Rows from block 5, named by matrix and row number. Rows with one number belong to one channel. Each number is 128 + 24 x the weight over its row's rms, rounded and kept within 0 to 255. All counts start at 0. Numbers have three digits each. After the name is the row's rms in percent of the matrix's.
# convs0: first 3x3 conv (model.blocks.5.convs.0.weight, 96x96x3x3), inputs 28-34, a 3x3 kernel for each
# convs1: second 3x3 conv (model.blocks.5.convs.1.weight, 96x96x3x3, transposed), outputs 28-34, a 3x3 kernel for each
convs0.0 102:146131090172100084152061076138103102124079096104091123125137107129149126143156149100132152126147164145151146098125141083109130088117145107152121135171133106129108130144093162163113156146114
convs1.0 103:100109112115145118143149107119079084098098097106110114127121097112118117100129139148125120112096099138112107084104089104131125109126132115100113147138157139166147148143143151154133133125099
convs0.1 106:183124073184128092106108112137133128139127134101110135151124116119083115135129144113127220139164189208179165094102169076107166086134149100124093109110092096124112126128123141133118134118105
convs1.1 110:135127097107152112140169102152096111111096108098126121104099093123149126125159116135147132133135121118129091114102152116130171145134184130086131134095133124131124129138102140136093130154081
convs0.2 107:128141110116139147115109134096099112122094157125152130140133156143138141129106180148146086147099053129111115155160179125172183121165145125110102144161128114142134103113117140144135112124115
convs1.2 111:137108101128115122121124170113123109103095090130113161119137126121154134123145099124119135107087114137108116132118125102100129112087148144133140157132186117145163146138137110097106139134139
convs0.3 094:090126099134149146142167168176152184144134140136142135121131134141126154128127141089102097081081096089101105090129084141151116131161140088096060131125084126138101149116140146126145136143142
convs1.3 090:154153137139148148133123137123125110119110120112077102139157139133146139133158114105117106117115102070090087153165141149155132150119143102113122139149142111131134116136128151141160155148155
convs0.4 092:113127133112135147108142138135124144157085106166131117143110133134110124155135152144146145127198223112159204150174162167221236120177238145133120141151133121129123112130109118106101117106102
convs1.4 089:125137115119138125139126143140126120140142106121125144150168146157128125109108075139141141139142137136143166132139128123127137120129156154150121166116089147154113071094100091107111135115122
convs0.5 102:130132093163109022162063027145130120138115107120106121097108096105107136114122133122129145120141160159151155108148163089117151095139180110143128112156153096148159110113102134123111128122115
convs1.5 100:098142140111143124158148115106118101111112128100127113133108085091118120107141144132114113134109094129092083078093153118127160101123130127107111141146142120142126158168121163152105122106081
convs0.6 100:121116092105083093093095090120075094119045079119055117135147171124138160119138134120103143098104134115130142123177205118172211119206230126167141134159129119136135138121105133120122121111125
convs1.6 092:121130122128126109131110111129115127135136140126129124145160129142133107112111091143123131135111120121095124122093114146115124140114127144120138170156131167150147136126154108141144113131140
convs0.7 105:126140138144124094150105091160144144147140130153138130145136141133118135141132136087104092099167175087158172157136123152146125138139123151149139156145136133138116152168160156185184145172165
convs1.7 086:130168169154200176175190168148166161155189171121179140107116118113108112115098109104102095106120114105104115115136140128122134129114125128137152137180141130134150137145143142158157144145155
convs0.8 096:094120107116104074083077099129153119134121108117105123105130092109119111066128065120104139113115167151151159146144125106109101129162170146159149113113129135149149130119145115104129114125137
convs1.8 097:138166157121128128132119096129147136125151134107099081146113148130108150151138195128104117128119116141128149122111120139120125143131105137134130171139125123129090137132122147138114143124106
convs0.9 095:106106091100084066109057032125121117115120100117113109105117106112126127120126137118113131123126113116107104128144149133120144118125160142160144141150151106140146113097105129113108137127136
convs1.9 100:089112128115104126132126129103098125101094122113096102094099100091118110106119122115100114102091092140119120122125140142128141145121125115122135134132139135136126129135122124129118096097104
convs0.10 103:128103112168126092175130115143109115157094089130100116109109097118115108110150126133161169068136183080097157166136119137139109101099096142102078144100073141098086139142103167140092170135105
convs1.10 138:093102065110113065129124081130103128151118142159161161125091121141121142162117147156119098174140084169138107146130148157128147152154163144140127138144133119185135133122094141128094138134116
convs0.11 101:111121155136139162154122126118140160134127148136114114128143107149163113139150148158131127116091089133131109145134163132144151130101098103094085137154104147166141119112128126123142174156167
convs1.11 106:104110088100122093127123099117139139111077059128158095113115124125125109157131119125102106128096096141153160126153118100103118145111147127129154131094151093121107125127109104120103178153141
convs0.12 093:128125117100081095112069079106101101095082093087079091128132154114110140144137140161144146177181187175169203177187209158196195147225191140148129133139122114136122114105104116126118105117101
convs1.12 094:103103129122127139128137146159154154156150160133154160114146130144163148121147123130126114129125119114110113130117114158141153146129148156135133166134138171155157110115093103098082088091083
convs0.13 098:122141136119128166129177205151153159156156174157171146152135122163153129132128110106119114077095119079103139086112122128124133111198182110083083127116105130142143131133134130142122139124120
convs1.13 113:151128104120118140127135149133152125151120117134118098086106101126144140129130134061096098104104120092095112173159140140127143172150170164149137160120130151137130126148130147162157152168179
convs0.14 097:153136133145153134169170122111097134095087157108135165151156139193185166164140134137149138132149111152121087141144138113141096126112064143131103131133104120108102172169165182196183170184166
convs1.14 098:129127131137131144138136148095104102096091112124128154154118139126153142155126127122114143108105128123117132106105093110092092146113125130133152119109110142126170190196189190195186195205178
convs0.15 103:119128138138147144142145146130131119135137125135135124129138129142149143132134126090109095084103092063089086127120102118119103121107113123106108131130126131120129140143150152154154168161164
convs1.15 089:126128125140134130131128132081096080091086084104102096078106102098109101103109111119120135116119115119113115119095110117100113101106108092114104126168174123176149159162160169177181165186190
convs0.16 101:128124129139137129145145132119129135118104140136118122169158163154115149166123147094109091112182131097168126125132117184198157122180125153143119166140117155131118121134130120128127139149141
convs1.16 104:125131122123131147116150138146154157157189181158171187143140124133094074088037008116120119129119119154144130120123122094117110105119109135151150157165174146151146114117118124130127137144143
convs0.17 111:115155140096130136086128160126129132144135126127147128140149135114147111113124114153119133157133114169148110178080155184064152142084142136116157133096147116083138113138119114128126105118116
convs1.17 126:161136168151132170135125179099127121102107125103114133119120111120123129104107136132140154141141160138130125157120209159081219146112200159156170141121153141121124104091107112090106127101111
convs0.18 104:124135129123142133142143114098075097098049055112065072150138156148131147166150165117107124117140164118153189136200157174214217116176213101136107139150100094095082102118099119138127132156139
convs1.18 136:134162122151146133161141145135140115132145114117117123136134125154126130090115090114092128133109119130118151142097147118097108104130103145140130143118093122125087095106116100131132119136137
convs0.19 099:072129121083114138129152184181157138182167161186159148112119120110133132119155133094108093104115117107115122087125110080110098093118122098122125100133136104139138138130141138125139143138135
convs1.19 083:176151151141139139136140129116132112130117110116109107131140153120132125145137131091090092108095096086074067139115115133110120103089102110131123115144163091134131145147156152160175150139167
convs0.20 095:079127146115132158096134192168166131146145140144130120129145146141135150122137135109070086113120085159173160116078107134111123173141178120079119104084114107097140133129136104110123102126122
convs1.20 088:179153136137141163130142137125149122113135126100091093095120142102131136133133148094124097109125131063081077144145139161141165127097119109148134122114155100085102109114112122131124116114137
convs0.21 104:136115107131122146139141126097083120083042118090084155127150123162176163196195176148170157150172127155151100130120136108143112085135098119117096122126118062099085131133102143155131154157147
convs1.21 093:130125135140147157131147181080103100089086103121108133098113121123135129107114104124118127088105117106113117081072093117075121114059127098095132118081131141138161121124119134139148132136133
convs0.22 103:123107103126111110123113109125073119105056110127076145151160144171151172183192195103119130123132124120099085134147153151180162100173139137163123174183154138170150134130114134128120141146127
convs1.22 095:112118116112117124119135119111125127129128144138144170143149111148126092103092043129113111121096090149128124114105093122095119132102129129125139174163180186192190130120122120127134121133107
convs0.23 101:141152144138129099145095100133143125154177149145157148143143162143136146126128138101094095090109105090099105160139093131100087109066070163151148151132150136122156149147170156139166144139157
convs1.23 094:142129144138126123145136120143130114106068081128108121140153146138188191160183181107116143114115121134138126129145156114129110138148107136133124117117113117109111167167157176157148156154140
convs0.24 103:143133125175166135186173149156147147157132132157133145129140123141156132127133090151092116123097107146124146110097164131114139180159103125102091156123089177160095135134134115134125107153144
convs1.24 113:115115095109113106114134138129131140120120111086121061104093103135128107131146141077094098130119098106118075135167120127117120176121141121136148098084157117091133127118105150152128175165137
convs0.25 112:119164144130169160128153171159101138133118124150144125134144108145139119134150123120115138136114141177147166064150177078160174126162184085137140084141145043109120136128139107124143097104113
convs1.25 118:158140121130154131105156130125130108132156120093115088078108122116125126123129121104149118094130131060077117113133112136121118100077125130117129137079112124091124089133162075133165085136166
convs0.26 100:127133122102140125116155114135150131126095153137120143138133178122128152133123158164123126168168128158198173148096139198153165152206176139108131175123144156113115140139113112116114108113129
convs1.26 105:152144151150130163122107172122145125115135099096064104148153142129136124114118099129136156145138160129118145155124164144090181152107176118142135131121139108121124113080108144119123151138120
convs0.27 103:124123139137153150144178255137127149154151170163153150148137119168143138127148120113105099079106121097105152098135113126152105113167153146118117132123125144145153117141138119125121134126079
convs1.27 108:160136116109124158122149153155150142135119142127132133123133119141143145142118141061090098113110141116100123154138121113117111170147157159139136156115131153177148130160143159154160156150167
convs0.28 095:112135132127152161124081124146141118162160125142177149134128134132136140141131148078105095091098107102094098140149111147140151135087113139121110128115124109076104135147152156151167126135131
convs1.28 084:144134143149140143142149144121120097095093072127122107121136121148157148150148133089087111103097101107098080164136149145125110155140133131127131125100100129120120159158143137134145144145150
convs0.29 104:143155151141108085149032037152157145162159141154148144115108123111118127121123144089079092079115111066105113130131106117115111103089084164166151168182167159172172146137147146146149141144142
convs1.29 087:109136154152139129163149114135136133126089099136132132126129120114146162131148149125118124122117110142133139112110129132121127108114088104115085154158145115137091176177145173160132137133124
convs0.30 098:125124127137127141143152226143131142137158154150152133165152103177141117138127109116136145086097134098071112129184145131157117099151157160138136135117135139134159126126135136139142146147114
convs1.30 117:144093105115086116095124133166149158138132136131140165142141142163120157122130132089120093128136122133147148122164063100151062166143150132126108146113104158145117111160137154153167146152175
convs0.31 110:145150133176136112165112084123133146149120132127111136157097139106093113105086121116139137092169176103180194115108095138123136148144148118088092126088090137101100146127097175121098137118098
convs1.31 124:135132094119128095133128086157112150151131158130114151118121120121124136141154131149145111157146094127113093122174142120191163117187155121115080143168132089133087143111086140119077162127095
convs0.32 089:082103120098137147134148175185174120175145124134147129115116146101120131122117123090114137091115121103124134097106134139147154161174153073059083107102090123138112143123137137139156122120115
convs1.32 087:159146129131143146125140131128137130124101103115119103127157145136154144148141139101124124107103107072074058152153148150141148155133140089111122118135135095157136111116117131143144143156160
convs0.33 096:147138131139154148139158148141127117157106142138105176150146160154159153158155135088116116084109092078102042130165137130173141119169114159158139171151133157126127143145121145125132135135143
convs1.33 091:108133128126129107099103104154151150149147156152126142173172159171127085132079073155133159134117131145128145116112110140112113140119128145160151177188168202211225131134136130148133137139136
convs0.34 104:131142122128123135117104120101132131127067099129071090158152171149126165163151193134089096133138110131164166106127165153207213100194207134141124162173130127119119131142120112129117114155132
convs1.34 129:147157139145149143136129146136135135127153125129104127145149131137114104101106076120129124130122141129113150120136134123107132130086139141148138164140168154126129110103136131140135149145141
convs0.35 088:165169160154165151131122129146143139160161149152159145157147160155148135163158150080094091083074105086094092169163142171149127140106094190177159186175140185169153129145151145137149137147167
convs1.35 085:108118138121114104116080107152148129125095100150125134201180163165176167148161117134125159112112133158133133133141102140126090129135098137147116128130097116114120126129124137113122106104113
convs0.36 100:094128080106107085067094075124150121111099091111131109086090118092117124132132153114151152200182166200171137104086134137138192120120179089101130103132159113122180104104100100102116123112125
convs1.36 102:096114124100137134120132138112095126099131140117140165064089084089103123071112130095092125097105124177142159121105175137098193129129165097128114144145175103150098120137131117113084091086062
convs0.37 093:140087138138115118126113129118123134128120130129130141111122106134138130104131118115117148088139139080125145127115142121131125119114109136136098134138097112119087116119115140109114156105121
convs1.37 078:135128126131129123130108090154129123153111112134113102156121104075126100098105127158109152122109109147135116133101138154125124132108121144128137159143131152152129112132101130135111065103077
convs0.38 102:144157138147179156152142145149137143145135136168148149154159137151162152085113077119151159100072124088100091125182122098151106111151151153181170120158162116137172143137150140145157130146144
convs1.38 110:137138156139140142116139153149138126147135147139101092150148173134154149120121137139129128121093114125093120101119067097128052108129087117128116113086094171153134122116130125142161130122157
convs0.39 102:097099085126160127141188122152138131164150130143146144096095119116147122139135133136177125182141108177144073132057112136092163100078110091106150142148192153152171092133105123134127128151143
convs1.39 099:102121130150116114120093148087106097081129092129109120099143105109110113080114113090075155111084146150156175141128168159077176167117187104121140104107117104117161106124128107127149141172145
convs0.40 102:140137146147134128151133118134146125123131137139134132130156124142161145121132098116137087114149125073077141126129113101134107111125127160160104141167072123132065121124132142112126136129115
convs1.40 105:152148133143157139151147090131134123128143106103087055154117139135135122140110139171136111124111089125103117103176089113178085109130086144135088151131114094103119108101102132141146136160135
convs0.41 093:116142146130154170138149183138110124133129142140151137162162148181172159142149155075109099065094072050075068091138118112138127124143114099101075122118101115110113181159173163152146162136143
convs1.41 087:160153131143154155126153152133137123128121099126130113122123121125126119129101089155160151128120122082071079138127103142131119130117122108141120113142123132150152154158174177173208147173183
convs0.42 107:129114120149161146148177143162127147143139114182141139140149125162154131098142090128144145116096113148100084120114122113099105130109139138166147150133144130117126128145135130129128112139130
convs1.42 116:136155151143158147148130152128159130151177162137092099111139137132108113072107096118106119119082136110090118140103140149111121126119079127136138132128105140145149110117127112143129122139130
convs0.43 102:130114123122122108135125135149153149151161153152167147129130127125118126097104105138132110150191147104174135129139121142125098116110090145138151138149143144147158133147145133133137154152161
convs1.43 095:115107105108082082105098085143129111122090096124087087139141147132176166161161168099092140112098131131121149144116114144129110136138109171173157165178162148169172125128122132122122140127118
convs0.44 098:122099135145128129144173177130136146147154163154135131167133126156130138122118127096113103071121141054135135111144100128148107116143105146131124152138131154151150130147131153145132150122105
convs1.44 090:134121098113076104101093090157141130141093123146124131175152139148124137151129135128124157147110146161145153158128126120147094147185118161154152191189170152203177134143150135148140140159147
convs0.45 106:113110110116105108090087095124126122121092110128104124092098103086101105100112105179157175184183213179178192139122145149160172149164172117117107124138128121137141135113102125119116131122120
convs1.45 088:105113124114124112112113114137126143123143144121150148117113113113119106103114120160153145140132119145136117106102097128123131132113128140116109185157167135140121123120119126122110127118107
convs0.46 102:152135153160151166134159218144152158146173175147134127156144124146132129105111104107094087092094093110123135098130118127132099128156136138112117140142127169167161135143139127125116138133093
convs1.46 099:139124080111105144114134132152152139133102127142139124146151142132135126153149147083099124131092126147133137149160110093148083116157108149136144155135167112135138138141137144143134161147144
convs0.47 090:175167182145158154135146156149150132150168124152137135151162143145156139117145117155148142144150126115115099144107122139081096117072103154154185142140175146149158130131161142121147158134164
convs1.47 088:118115114107097104098076084122131119111100078106095079192189186141160195132159205133151157109106127124129153151141140149136124107127105128121115112124127123118127104108131128129135103112124
convs0.48 108:146151149163146130133104121059112148111153128126115125162137137127082115113119138166156122162140145183138169144147097144112103174146138122162117099119105076118094152168131154153109121080067
convs1.48 115:112157130140108100143117133122123134143119156143102193130130122102133136100156126141155123125116093109084067140108134132123125097088098130090126099135116087100143177176137162146112129143097
convs0.49 092:176182178146179186141173178153132122157152124153145138170155141170157154134152126117165192116153187082115115119171121104151104115104090144161174138144160151136152134129114149125110148140140
convs1.49 094:104108103096090104064076089148128131131110123138126131160164176146153150151144169128139160107125150131132157156124137134123118112122104155153137150153140175166151114116117112123123124126119
convs0.50 109:140132133139119114130125131146155153161135147157139145156137144118098091164110129086115092092175137095144116149143126164161142147139121164138149147108125159126138134136149132157158127148151
convs1.50 097:126131145134142161145151151160158160147197168147196186116131123122100107106072069103113112106118111116117124118132125117127124112123117125134148110140126101108111125123142128132130134140136
convs0.51 104:111113108112115115127127130106122137145134147149157135134141110152147134136124135170126135139143129135149153105105141097133137082115111127144116152175135125147141124141130144146128148153144
convs1.51 113:142121111143109121121124133141129104118092098133098093126135107118159128122110116099085120099085115135109122156115133143104118136114133166156152153155161162147148122129117132137126107133114
convs0.52 094:121134136134138143149156154132089110128092127135132135135123141193164164164143153107168153094161161084090127114184159092181154095135132113129120120132105117133127166152147175164146165152143
convs1.52 095:121130105152139129138135150139118119142095104137158196138147144138140132163150119148133146133126113148160124114113098091117101119120126119147134100117092137158125146172171150160187131185194
convs0.53 097:116116109116110093123107123152157143142142124148152137109127100123125119097109111138126143117173144115139114110114132092108119091103109137159154128153171128159176144137147142132148154138148
convs1.53 092:120120099121084101108099093145143137139117122127114098120130121114151144132148149114105147110091141130125160136114131138107143147118138152155146159183161150175141117121118120116119121123115
convs0.54 110:133105109170153128185169150145130145151131138138116140149156114155165136177173125126130144097088117150129108098121156138131167155126085135108076176138096175147091128127121116134118127165151
convs1.54 123:105105088105094090134118138112111122122112108108134098106109110148143117143130123071059089132094088123146098138145121126106123172120141129102164092054156119099150150133117156143131172169144
convs0.55 091:129124118109101095121117106130147129128156135109146127137112149142106150127127160169149127146152113120121128186180143165149125156148130147136138128132138138139141134130148134115149140127134
convs1.55 088:115103116096061089111068081139115136137066092131084116154163136137189184154190166122112143120100132134132144135101114137115095151142117165149158149159153147176180125127121128120114128112111
convs0.56 101:111123111106107098109101097108115133133107114090047122156151140129140149145141183104090123120141109152209124097122097124130110128165117127158134167159153143115126137142119138139097143145124
convs1.56 096:127121147149143147126133146123111130135151159122110135156142131134095082108089074150127105133113114159127137121133121117142133121150141119105094164185192183155170149126134144151130136123116
convs0.57 097:136126116113069057137041053110100105105102074116114093121140113144148158115127136138116138115119135116124121140145129134117107115141129149168145147141137099135104124123116114127129134135128
convs1.57 087:128130159133137148177165173147119141141110143103121105096116126110136136108139113131112106120111121126122129120134131127126118162123131133132135119123120148115117132131126133132125099109107
convs0.58 098:147111121114095115130111110122086148110076125119081151122142130156155162157154147154152172137143140133129123127144130132143145114141119127132086152156112139144109146133116164135127165147132
convs1.58 083:133120110140112119125120116123120112121109120114126153141141121135133090105121077160142139142113125139131128092078063103104091123093121134121130147136146181150158145140136167155172146140129
convs0.59 093:168151108134136131118124140124154130136097092125092116169155162166162176202149191104074110122146147166228157135113136129137156091145145158158151154156138101097113130145151126143157119152149
convs1.59 090:145161181167192187173179154152117136104180148100095097134159133154146088095085037112119142103112136143130152090139126083151112116122118117145130143109158138112125125120115148160153133144147
convs0.60 100:155159169138128121158111055150160134155167144135148147143144160137141136146124135092083086106111097084113112174148124134119090135103060158151140153139143153142143163153179164151183155163177
convs1.60 093:109124139143135130158134134133123144110089099138115124134139135135165176150170162117133148111128149130140126128140157130115134147115109142103126126112107108077105179161148176160141166142140
convs0.61 100:179167153169141109142112123137168151161141151127130118149122097133101108146119142145118109133143141133130099207168118142141090111086071159148123139134132145124156119133159144129119154145125
convs1.61 095:087104136135139143140147104158127154122129175132159194175133132110135108104110122185148124145114104167129119104112143122141155098136083145118107177155150129126109153153119153145121126136099
convs0.62 101:121116136108124133136132129132142132160169156163156150133143121141145129104110120126102102128159112081173131108126132117133111088107083143132125147161137139138141135142146141120147150146136
convs1.62 103:136125099109097109127130114147141115135093089150107078140143135147159171160137140117085124121095135148121145170135121141134101148155119179178154153175160137164156121126126132127123131131119
convs0.63 107:103113112149097060127118146130156147143111127119135137128102117101127132131121135121158152144163161154096112150121113170100128145080097158100173127097158172124218108111138137134139124141144
convs1.63 109:146117134098114167126133138135128144145121144139116179113140142101114142112153165094107100145123122176177186138133128121068124145111128099143096151117118110178065125150143128130093178143147
convs0.64 101:151156188135143183149144163150130144121139115156138143165184152170153154139148129123159147105094118083093109117169183126138141146124121144163145140155138115116090138137135125133153125130142
convs1.64 137:131139139154159147135141133125133109146146124134137094164168162132143114147105107135156147094131135087093112098132086113137087108119090149118121121129103158129172137136133147161161128157140
convs0.65 090:144143154115143141140152154128134145132158141117134138151143145139135145132128123117156111109165101083108057160159129115124106126107096159124120159138115168140122140125130149115137152139136
convs1.65 079:131137118136121103108132081171151156142125101141125105168153147150108100149116127174141165151108144174137168139149110146139118165143148144176162157188209161175174133136136139152148153144152
convs0.66 093:125129110123091098105100104137104134153098126119076134127126129120132120124129127122133151129132133109126078128146134128151143131163126151148142173172162182184177154140139161131138143129119
convs1.66 077:102099097101110100095101105152136162129127144137145152154132133147107080127098096170163162158125139183137156107113110125131117138136146140149137182215187173203175127124142125139128136136132
convs0.67 091:158139136151155143141157154111103155137087162171097160174184170184182167168170147120118106085114093054102085173153128154174139119185131183170114171150099149144100148157146158142135151145142
convs1.67 084:127118112121118099111103090148158160156174151155147132185165174174130096148104059166148139146128129148118125088132065099137089130126115152155147156141144169170219138126127156155139148146122
convs0.68 099:146127114152124089163108080124144138156129138130126104151130156119147136168124175124135101137162112085122075133134122147145120107101099151151192137149180180141206109130125128131137128161166
convs1.68 099:103139138126151138140162124138128145118136141142148195138157136143121123105114112117090139107099122182149191090110149107088150094121121098150126149152185091146104149164141133144118139145148
convs0.69 090:149113121131105115155141128097125125121103135094102103190149169138149131225142182104146113102182130113153135148122129151154133128135100136101143140114105155139145109140141145166157126146142
convs1.69 087:120149126108135154140158140138131155101130101126150157129143116147124127160137109133125160123111129127132166114163114073144109117145123108112124130100128096127083122141134129118092165160163
convs0.70 098:148141139179162153162155141152159170149159160169170174127124101135139120105118091121120128105133117114132114094053101085050096077052093135099098144113085116106098125122149117119147128124151
convs1.70 095:145158137160169131155160127137152142124127121133152098147133132135116137126109135140141158114105122117099100110149110124170108104122083118129105122165139120136133126144135136167139133136119
convs0.71 099:131126133130149130130162145137136128141117149124099130162155164142134156152142146103095092135147109121163126161132133217178170181199181162139137196141141185149145130149128124118120117110123
convs1.71 087:107124106085096117093076129144148155145142142144142158155149137142112110117099092122118149127117143140129151165124154136087139142108137154165152168178182153179179144117124146119124148156130
convs0.72 104:137110115130129113130154148121139137117116144124102135143133123162148156150127115128175134097114118127095097140152138123151110132111113146133097143145080178180119115104125134137131153166151
convs1.72 110:109116090123106104117138094113118130131136093123119100126140122125113069152120111099081106138122125137154168116174074039162052087189071138128156152123153117118126121099102141131114180161148
convs0.73 103:083080057128090061138119144147160147158153144147135129146116130117116126151130154100129119104139136111120121130143135143141148138136133082064083104084087106086099135156151135163153124138123
convs1.73 093:150153148138154180145163158138123137128131128127132125096122106108117116118122106091110097098100090074084080135148142124133136130119118117124117130147146110156137133133137136136138147144142
convs0.74 108:126128123144094044137063007135112116124106091135112113129138138138142153138149146113104119102143162107144156140143139125131123117131129149177163149180153116154137141124130130152136136134138
convs1.74 089:100141165122153163175184172122122138127135142100131103077088101104116116105113114108110100117113114119128122135115145135111134136118125138116132125126127122111120140144136133144136101123128
convs0.75 097:151144134163124045166138102153156143150180170143139147137136142129120133141130143098087090090091108109096097123141108128080048131101081145150138140131138145144145144138148151145152145155161
convs1.75 080:133160160138149160162139138105123127115096114103067103140142134126141135128164143105109108104114100109114122131143153109120138108105089134113144135120106095073076170145132166180137153133132
convs0.76 101:168137134202137096152151130158161166164158176125124131165131127135118121104094117106125101090117134120073094116132102156130092165116083161133134150119113176162146145148160150157148158154151
convs1.76 105:100120089088105117113123092137133150125121151118139168168154140103132101147150141150134139144137118149149151097149146058134119099134104091094117111104127066107089136132119146133089174154133
convs0.77 106:145148154148139132147100103132155146151140133147119131193166179144131133162100136047053056068142136070175150145130118161147140172153135182156159169134141167120139138140154134154161128165166
convs1.77 098:119132160144171159146153144157153158138212166142143152126160131135113095096090073102105110112107128133126139109131127115137119113136107126127120123120111102081091138132130135144148134139158
convs0.78 101:142145156141125140150126147146155125155178155137156128150141163128144145150137153072088091074079077072079072132126121138085094131095092157132128142115134138118129125137145131132142136133135
convs1.78 082:130129125123124125125123120118107111098073056112076094152177149167189197156198169109104121103101117090106105148151163152128128140133115140133147124121129120115124159150153154146139147131135
convs0.79 096:087125101085106114122150150139165167112123132094105107079086095102096121117144119142144114184164115161104087140110128145081141140068118085064115111102155146140180102080116128115128145152144
convs1.79 087:120094103137133154096101133100143117121108121118089139096085102100099103110156168124099109121123132152167197144130132124123187122122155124131114117134160107126082109115110125132112169115099
convs0.80 106:103111112113148132127145126132099122152162157141161130134091126124123106148095170147200176145145176134092149096206185060154152059121144129138136083148133095124137106132110137147144107109109
convs1.80 117:122122117136138133142154172127108109132115070169174170108159108139153160153165122119117127109122121131125133115108104110121073117118119152124107138098099152145141164159187129114148152149174
convs0.81 099:090096078131096063121072035119104093109091079105101097109114109114120121134124130120148168109156195152143168157148165136128129126124146124148141129145137115141140113104090126131099134141124
convs1.81 115:087112128076121126133152141118101116117113130111115112071095066083112119087135126111100100114108092142119110114111141135131147136128144131130106128136123121136109128129103131119095108108086
convs0.82 093:137100107137115122118126131133080120141063124151085169151160148174180172174182167125128145108109109109083068119144160147163158099175140156173114176179130152152117158140121141132118128137119
convs1.82 077:108133107134114091116110111139135128124126110136128136164165139173120091123103062162121148146103110158122142109109097144107107139118131125114147177150156193184191135134135113123127127144119
convs0.83 102:121135138136149180143197241136150168150149172158150150144123113147134129124143137102112123082101137090110153094139092119163129101184141129117109138135137144147140118138138125134099128119097
convs1.83 108:153131118144110147137148164134144133144134144136123120115125111136130132128115124068096100099106142106097132150152134116132094140163136172144139157119137155150146140162157149170157155156174
convs0.84 097:140143143154165174143174181152157165155134151152142137128110095146156142134139129124111105102078077129107136114128121140152155110151147114095099131135156144165172134146137131125104142133117
convs1.84 104:132125109108088131121136170141152131129110127127123119116110102136135136119114109088095107111090123138115118156162127104132077112144112143156138138124122122115121123140133121147152141158161
convs0.85 110:164174150144154142116100118169103103150117125116128120114139109114136109102122086130148206132124186136133144148192212086145181123117179140135097110128101078096097121113124121120137096092098
convs1.85 120:149102111161142131158173141130128086130105066150183118105111159106149164144115141132162161092115124090061070109104112145121118106102118133092085156130121122136117153153137123110125098114125
convs0.86 095:162144129114136138132113158163143123147148168123156149149141162118124119145130138089139111144121109111108082160135131167109138149087124173140181126123170159115177139171155149127159087112133
convs1.86 100:113097138108116130086115123166163147124127120139150176179173165150147170143131135148113191129145143142121140152135115136118104113162106124165108154096172143162118142167158121112123137112144
convs0.87 103:083070097128113116150164159178170145171157134154158130096097117100122124117113127119129115104117119096095102122121150104098147105107149082090119096129143117131152120117102140135124119130115
convs1.87 085:155142122146146130134126122105128133114120125139126134110114101103110117112128132109090100102101081093079059116118127129119144112109129089106101106116135086152157139124121153154132159146147
convs0.88 111:142142128169152143176156148104112155096158161124139154145126153167135134172128149144167155148142137174130128165182118177169100180142062164141086154129077137127054113105117097125128126118110
convs1.88 120:120125130153135108164136152129112125130087143134138159096113122112155153123159123120117082119127101105114076107103087120110082159107105146090133104076077125080181168156109171140093179140118
convs0.89 101:115114126114112116131124135151178148131146125144154147107127102123096132082102101149132134123178165087127130130127120099111094094101075147153161130133146140164174134130148136136147150143159
convs1.89 096:120117107125101110111092088141131125138107103121095077145133156106156146135168195108102139097091126132121152131120117139114124136126118157156151177199180148167157129119119136131125132124120
convs0.90 090:127094134115104142128137166124118124140135141141158153126134128149133142122131125094100103081136122041100078145156155143143128117116102161141113164145110144153110134133122128105123150123133
convs1.90 079:134151123142110126124114105163141130141114105139083090161132119115151125150112117145103155133107125180149155148116101132114104133110104164153170154140131162141145120117120135126117108111101
convs0.91 084:184173173168180171147138151152141127155165132144165147158161138164162146165153147161150160152120139137114097163150129151135125117112112160157145155155148140139134129142149140140134160146144
convs1.91 080:108114128099092104087068084145118105094063090146098108197170158173201207155162142152146157113106120133106125130123119135115097106123109135122130112116111141152144128120121120119130097115108
convs0.92 102:155189200134153156141154158132137147119142140128141136164149140169148141160141145138166167132140150089093101170187167145138112132113102159156157143125138133112116142123119147139133153145153
convs1.92 113:119121105123105106091091088135131134140126138145141148160179170147161150147150135149159165121124140125123145125132105139133114120117108150143134137141147151144157137126124138139128134133133
convs0.93 095:115160150096127164118067151165147117169174136154161135116137133134143145134140169104091101111110106134126118150150151126105129113104119122133136131132145109100140139121138132125138133136141
convs1.93 080:152117136156137128141146133105101105105100093117119091124140133146155137147151138096106090110119108116112092150125131143130119118109104129123124120122147118101105134151136130140158119127136
convs0.94 108:160139153176114108213138143134138156143146144142128134150151137141130147133125143142112099104123118104082090179137130142126110131109092188161150155108108157143128140147150155156135149148148
convs1.94 121:068106099089078086102112069145149168145137167136160170186154149133128139152139150156122124179146118159145142133145144093133109110140121133129138113131132120118143137133127142143126156150134
convs0.95 097:127105066136133128146150182157171166152181142134153110120129134129133145127139130119103097099087091098090105140097104149113103159121149095051065116081096121093111143146162129128147125123134
convs1.95 086:176159132142154147135137134116133116102111102104110086134122126128134145122139149092126093096110103061078074155163149136152147126115123124135119130139147122130116110135124146139133146140144